A small contrastive audio-text model, trained from scratch: text encoder layers 8.
Rows from block 3 of the audio encoder of a small contrastive audio-text model, named by matrix and row number. Rows with one number within an expert belong to one neuron, the router's apart. Each number is 200 + 20 x the weight over its row's rms, rounded and kept within 0 to 999. All counts start at 0.
Before each expert's rows are labels from the 100 clips, of 14848, where the router gives the expert most weight on average: "lies over" is the class under the peak. Only what is clearly more common there than usual is listed. The data: short made-up English sentences, spoken by a formant synthesiser in many voices. In brackets: how many of the 100.
# router: router (encoder.blocks.3.mlp.router.weight, 8x256, trained with AdamW), inputs 0-51
# gate: expert gate (encoder.blocks.3.mlp.gate, 8x128x256), inputs 0-51
# up: expert up (encoder.blocks.3.mlp.up, 8x128x256), inputs 0-51
# down: expert down (encoder.blocks.3.mlp.down, 8x256x128, transposed), outputs 0-51

# expert 3
lies over: /t/ (45); /tʃ/ (29)
router.3,223,217,175,195,195,192,191,194,175,187,184,207,190,162,183,197,193,205,207,181,184,173,214,207,214,199,185,190,211,212,194,196,215,212,191,222,240,174,187,227,225,189,173,232,178,210,165,219,183,178,220,226
gate.0,218,187,211,197,189,190,225,207,182,203,203,205,222,225,185,198,211,201,216,184,222,184,243,165,212,224,216,171,206,201,200,193,178,196,204,210,210,174,164,209,205,185,168,196,170,202,199,205,234,217,215,194
up.0,194,176,210,175,227,172,215,182,228,197,198,179,221,162,194,210,197,185,220,183,188,189,238,207,229,185,136,189,233,180,222,208,183,216,227,182,203,213,176,229,216,184,181,215,166,192,214,201,198,205,180,209
down.0,193,192,198,183,189,218,229,194,219,211,206,203,223,189,164,192,182,191,187,234,177,218,178,180,219,177,209,198,223,132,165,170,196,219,223,203,225,214,228,196,244,164,192,190,181,213,233,229,210,194,197,218
gate.1,240,203,239,193,199,209,225,171,181,197,190,162,201,234,203,208,188,187,172,199,225,247,181,199,200,192,206,195,209,206,209,213,228,179,209,212,190,194,195,200,208,161,245,218,202,203,168,182,168,216,202,224
up.1,167,194,181,210,214,185,183,219,185,196,206,219,186,170,217,207,222,204,208,194,189,176,235,193,189,194,198,219,193,202,203,169,188,214,197,203,189,218,205,179,196,252,180,192,221,211,228,205,223,169,205,178
down.1,196,177,201,189,225,184,191,227,197,199,228,192,206,194,200,194,183,201,166,194,161,183,209,198,192,237,200,199,204,197,206,199,168,182,194,205,193,165,221,161,237,162,205,181,172,169,182,227,202,173,211,210
gate.2,190,195,176,198,178,222,193,197,207,208,194,226,159,197,175,174,229,200,207,189,197,216,205,204,205,214,214,197,204,182,187,215,215,199,192,170,188,216,204,176,202,219,181,183,188,215,185,253,212,196,205,186
up.2,194,210,206,181,200,207,226,220,232,259,200,213,220,188,229,215,234,195,200,214,162,215,167,212,169,188,229,190,180,199,221,199,203,215,203,198,208,226,200,202,184,183,219,182,230,175,193,184,196,174,180,217
down.2,213,204,209,237,144,191,196,206,198,227,193,213,181,216,199,215,213,223,203,210,227,193,196,223,172,216,207,218,186,218,175,218,171,190,162,199,197,198,219,188,198,214,199,160,216,191,143,186,199,177,186,182
gate.3,207,188,180,226,209,210,175,188,210,220,191,238,190,219,210,178,182,214,179,161,238,180,231,218,196,199,200,240,204,227,175,156,208,172,197,208,231,203,186,176,169,153,212,194,248,231,186,209,210,187,202,204
up.3,196,189,195,170,195,221,175,176,188,203,190,219,168,203,192,201,188,198,208,208,172,182,187,214,205,226,210,173,217,208,202,177,201,179,224,208,176,222,192,208,205,235,174,184,214,199,190,210,197,238,185,175
down.3,181,191,232,203,178,197,202,194,185,187,195,247,183,199,200,195,184,200,196,188,197,232,176,198,221,187,239,192,188,224,175,201,223,202,206,184,219,190,205,195,176,205,170,217,193,194,192,215,184,207,235,200

# expert 4
lies over: /ɪ/ (52)
router.4,235,180,227,181,233,211,199,214,173,192,180,221,208,196,202,201,211,202,212,197,217,206,190,193,204,237,199,179,212,189,229,227,186,165,204,182,200,184,171,215,228,233,169,180,179,181,180,192,188,232,187,167
gate.0,218,221,188,209,198,192,194,177,196,191,193,168,204,210,201,207,182,201,179,205,209,235,194,221,190,226,186,225,213,201,201,194,185,208,195,223,210,228,187,208,214,231,188,182,217,230,225,175,192,247,195,213
up.0,185,183,237,164,241,205,206,245,202,202,199,216,192,180,229,195,212,200,211,184,196,192,200,155,192,198,209,187,228,181,189,211,219,225,198,180,209,196,236,173,209,181,204,221,188,200,195,210,179,165,211,184
down.0,168,217,160,216,191,185,222,208,170,198,209,187,220,174,209,179,177,205,192,208,217,215,235,175,187,230,188,191,217,220,184,210,216,210,196,229,162,262,193,185,190,192,211,208,224,236,184,194,232,203,202,187
gate.1,181,187,218,189,207,182,182,175,211,193,209,209,177,206,203,188,207,196,188,228,220,167,238,194,220,228,179,183,183,257,248,199,198,202,223,227,198,199,177,213,201,190,194,156,227,218,196,211,217,192,198,177
up.1,180,223,201,175,175,209,204,215,207,200,213,227,217,188,188,191,189,190,206,186,193,207,184,186,215,202,187,241,191,168,169,197,197,180,173,178,175,225,192,199,187,152,191,218,168,201,205,192,203,186,190,196
down.1,198,211,184,203,219,178,164,171,203,184,201,195,211,156,221,194,234,209,203,212,211,185,219,244,208,194,188,176,215,210,225,203,200,221,198,202,190,159,186,185,208,157,200,214,200,200,179,191,197,188,166,204
gate.2,204,214,186,200,219,204,211,177,235,238,198,223,249,177,226,193,200,175,209,171,192,176,191,201,223,205,196,187,236,224,208,194,183,178,217,208,180,196,179,188,192,178,218,190,185,180,188,207,236,191,189,241
up.2,191,226,165,217,215,233,223,179,219,226,203,204,223,202,218,207,208,200,191,143,205,196,185,202,208,223,206,201,216,241,195,190,205,186,207,196,186,188,179,181,179,202,219,201,208,197,192,192,244,227,203,203
down.2,193,203,215,203,209,230,221,185,203,208,201,150,247,205,213,218,184,208,178,183,184,198,193,216,209,205,203,194,225,208,220,215,205,200,200,177,217,225,212,196,188,186,208,197,246,181,226,196,213,220,219,193
gate.3,193,178,213,193,214,195,194,199,192,196,192,210,199,196,207,212,211,175,250,216,222,208,180,205,229,200,185,153,181,211,199,188,192,180,183,207,244,259,176,207,206,210,177,195,215,200,196,190,208,186,202,221
up.3,210,207,200,205,174,211,237,178,188,196,193,206,205,172,183,242,193,241,179,182,213,197,216,211,180,200,227,220,165,203,211,201,207,217,205,188,192,173,244,184,192,202,212,192,194,203,200,211,196,207,225,194
down.3,251,155,167,204,203,215,217,193,195,215,221,199,204,177,179,224,187,215,181,171,208,239,169,229,155,203,181,222,197,222,216,207,152,182,175,166,188,188,213,202,175,227,201,167,221,205,171,179,226,223,230,179

# expert 0
lies over: /i/ (35); /eɪ/ (32)
router.0,170,231,212,173,179,191,221,242,199,183,206,205,234,212,171,194,168,187,223,198,189,185,183,220,244,203,206,230,233,182,185,213,224,214,205,223,210,217,172,227,158,190,220,228,200,193,213,185,188,234,197,166
gate.0,193,222,197,175,172,212,209,180,182,131,220,223,185,218,156,222,190,242,184,193,190,221,196,196,208,220,225,195,211,193,209,200,188,208,204,197,191,186,192,182,201,176,223,191,193,180,197,181,214,197,198,200
up.0,218,177,211,179,187,195,229,183,209,184,212,209,209,164,210,158,197,210,217,151,186,176,222,224,187,197,190,181,215,199,193,200,180,192,221,208,190,181,194,201,185,157,205,220,218,236,222,206,233,190,213,213
down.0,188,226,211,214,201,173,200,230,221,225,212,201,213,185,214,210,206,183,176,187,173,202,240,190,204,188,216,189,206,211,176,215,173,210,193,193,168,206,201,157,219,204,195,191,198,154,216,193,169,203,202,201
gate.1,194,197,228,214,241,222,217,178,177,239,194,201,183,176,192,214,184,203,223,232,216,198,195,219,196,233,211,211,200,206,176,199,198,216,232,218,215,197,214,218,207,207,203,187,191,220,177,209,200,248,200,221
up.1,200,226,204,144,179,176,196,239,212,176,197,195,214,197,204,196,266,189,176,170,197,204,205,200,227,186,215,185,178,188,219,199,205,179,213,209,179,229,170,199,198,190,198,226,211,192,218,188,218,151,215,205
down.1,206,243,199,224,246,191,196,173,199,204,215,208,208,199,159,222,202,212,189,230,199,179,211,189,190,187,233,223,202,190,176,220,204,163,194,172,207,169,181,200,214,199,207,212,237,186,189,183,167,196,177,201
gate.2,198,168,214,199,186,192,203,196,204,197,190,181,187,222,225,207,197,174,167,194,167,175,240,185,233,209,213,181,189,204,210,178,190,188,175,205,189,178,186,198,193,203,178,171,214,235,222,243,167,182,230,186
up.2,237,205,150,197,190,165,188,195,184,168,162,223,205,246,167,185,225,174,204,187,234,210,216,219,207,177,195,205,211,211,177,195,180,219,211,167,230,186,179,201,247,169,188,193,227,230,174,171,193,211,190,154
down.2,203,200,211,228,222,206,203,175,209,198,186,190,171,171,221,201,182,218,182,195,192,205,193,206,232,198,196,212,214,225,184,204,183,204,218,203,205,221,170,199,193,192,214,194,214,234,210,165,195,187,217,205
gate.3,231,183,188,200,193,207,211,206,244,194,175,227,181,205,133,197,207,183,213,184,192,170,192,165,201,215,213,221,213,233,211,200,186,195,200,217,177,207,218,185,182,220,179,181,185,202,199,222,208,184,193,233
up.3,175,223,211,197,174,215,182,174,196,199,188,196,220,172,224,193,231,196,192,224,189,205,199,215,208,233,169,190,193,166,219,214,209,217,228,202,214,197,185,219,217,200,191,206,168,177,214,185,210,233,207,209
down.3,218,218,209,184,222,174,186,240,218,213,202,209,204,215,202,201,189,251,201,200,197,160,184,197,172,214,218,174,200,191,203,216,171,179,175,227,256,215,203,204,201,185,199,214,182,174,202,204,178,171,185,203

# expert 1
lies over: silence (82)
router.1,211,233,204,208,194,173,179,211,215,213,261,202,218,184,208,175,183,186,158,212,207,203,178,196,189,202,200,202,218,212,179,179,193,218,187,209,193,218,171,182,225,210,162,165,201,189,203,192,221,223,229,205
gate.0,165,214,226,226,223,187,217,161,211,219,182,204,221,210,229,172,153,198,200,197,209,207,196,196,176,211,195,210,223,157,171,206,176,177,201,176,199,204,184,227,205,209,212,184,200,200,199,185,205,226,207,184
up.0,214,201,163,176,176,202,166,211,184,188,198,195,173,219,168,230,228,168,175,217,200,222,206,225,237,210,206,192,166,218,228,231,213,202,217,203,208,173,195,177,188,164,170,199,194,228,182,208,185,160,194,208
down.0,186,211,201,184,206,199,224,228,211,208,216,176,227,173,166,239,198,179,184,212,202,217,196,200,241,192,191,173,152,200,226,193,187,216,197,165,217,187,219,205,246,169,222,234,190,230,244,186,208,194,195,198
gate.1,215,199,201,209,203,251,243,207,178,197,228,208,206,211,217,212,175,195,206,199,206,208,206,184,229,191,167,180,231,180,192,177,208,211,253,188,180,223,188,177,219,180,178,229,190,180,192,202,208,198,217,188
up.1,217,201,193,189,204,174,162,191,215,221,172,199,184,195,196,200,239,203,204,214,205,183,214,211,185,197,225,226,187,209,206,217,188,204,161,198,214,180,209,212,214,183,225,179,201,204,214,202,201,206,178,217
down.1,212,196,216,194,174,193,202,179,196,180,175,200,190,176,181,215,190,179,173,176,208,220,182,219,174,176,151,235,210,191,198,196,215,196,207,181,164,191,187,214,190,202,231,191,212,224,215,215,206,214,200,209
gate.2,200,204,215,189,211,175,137,189,185,195,196,193,193,174,186,198,215,186,223,210,236,196,243,200,180,168,215,181,178,221,227,188,184,200,187,205,229,159,177,224,208,210,200,183,202,219,211,168,210,196,158,173
up.2,196,188,187,215,196,204,245,202,237,218,194,207,211,225,211,225,196,216,161,185,171,195,181,181,209,230,172,214,210,168,195,218,203,196,215,185,166,232,215,202,214,203,182,202,182,210,198,220,179,215,248,245
down.2,186,215,182,214,166,181,194,184,201,205,198,217,203,206,212,227,201,184,191,214,192,194,213,228,173,187,203,180,175,224,224,229,217,179,221,219,203,164,160,204,189,227,164,170,219,189,215,195,190,218,202,206
gate.3,242,172,201,183,228,205,226,219,182,165,203,210,230,189,212,232,190,171,185,219,200,186,209,206,189,203,208,219,201,189,183,203,178,210,199,210,217,225,183,198,195,160,188,151,223,211,236,187,204,210,219,218
up.3,192,148,199,231,199,205,228,144,219,229,218,194,219,169,210,206,234,198,194,185,166,206,215,206,176,215,195,195,207,212,201,216,160,182,215,186,197,189,172,187,193,170,202,178,227,182,179,191,201,200,213,179
down.3,212,196,175,226,213,206,189,161,199,211,218,192,248,203,197,171,193,231,206,174,193,212,176,180,190,169,209,238,188,179,210,209,204,179,183,162,233,214,206,245,156,204,197,207,214,203,200,206,160,188,216,198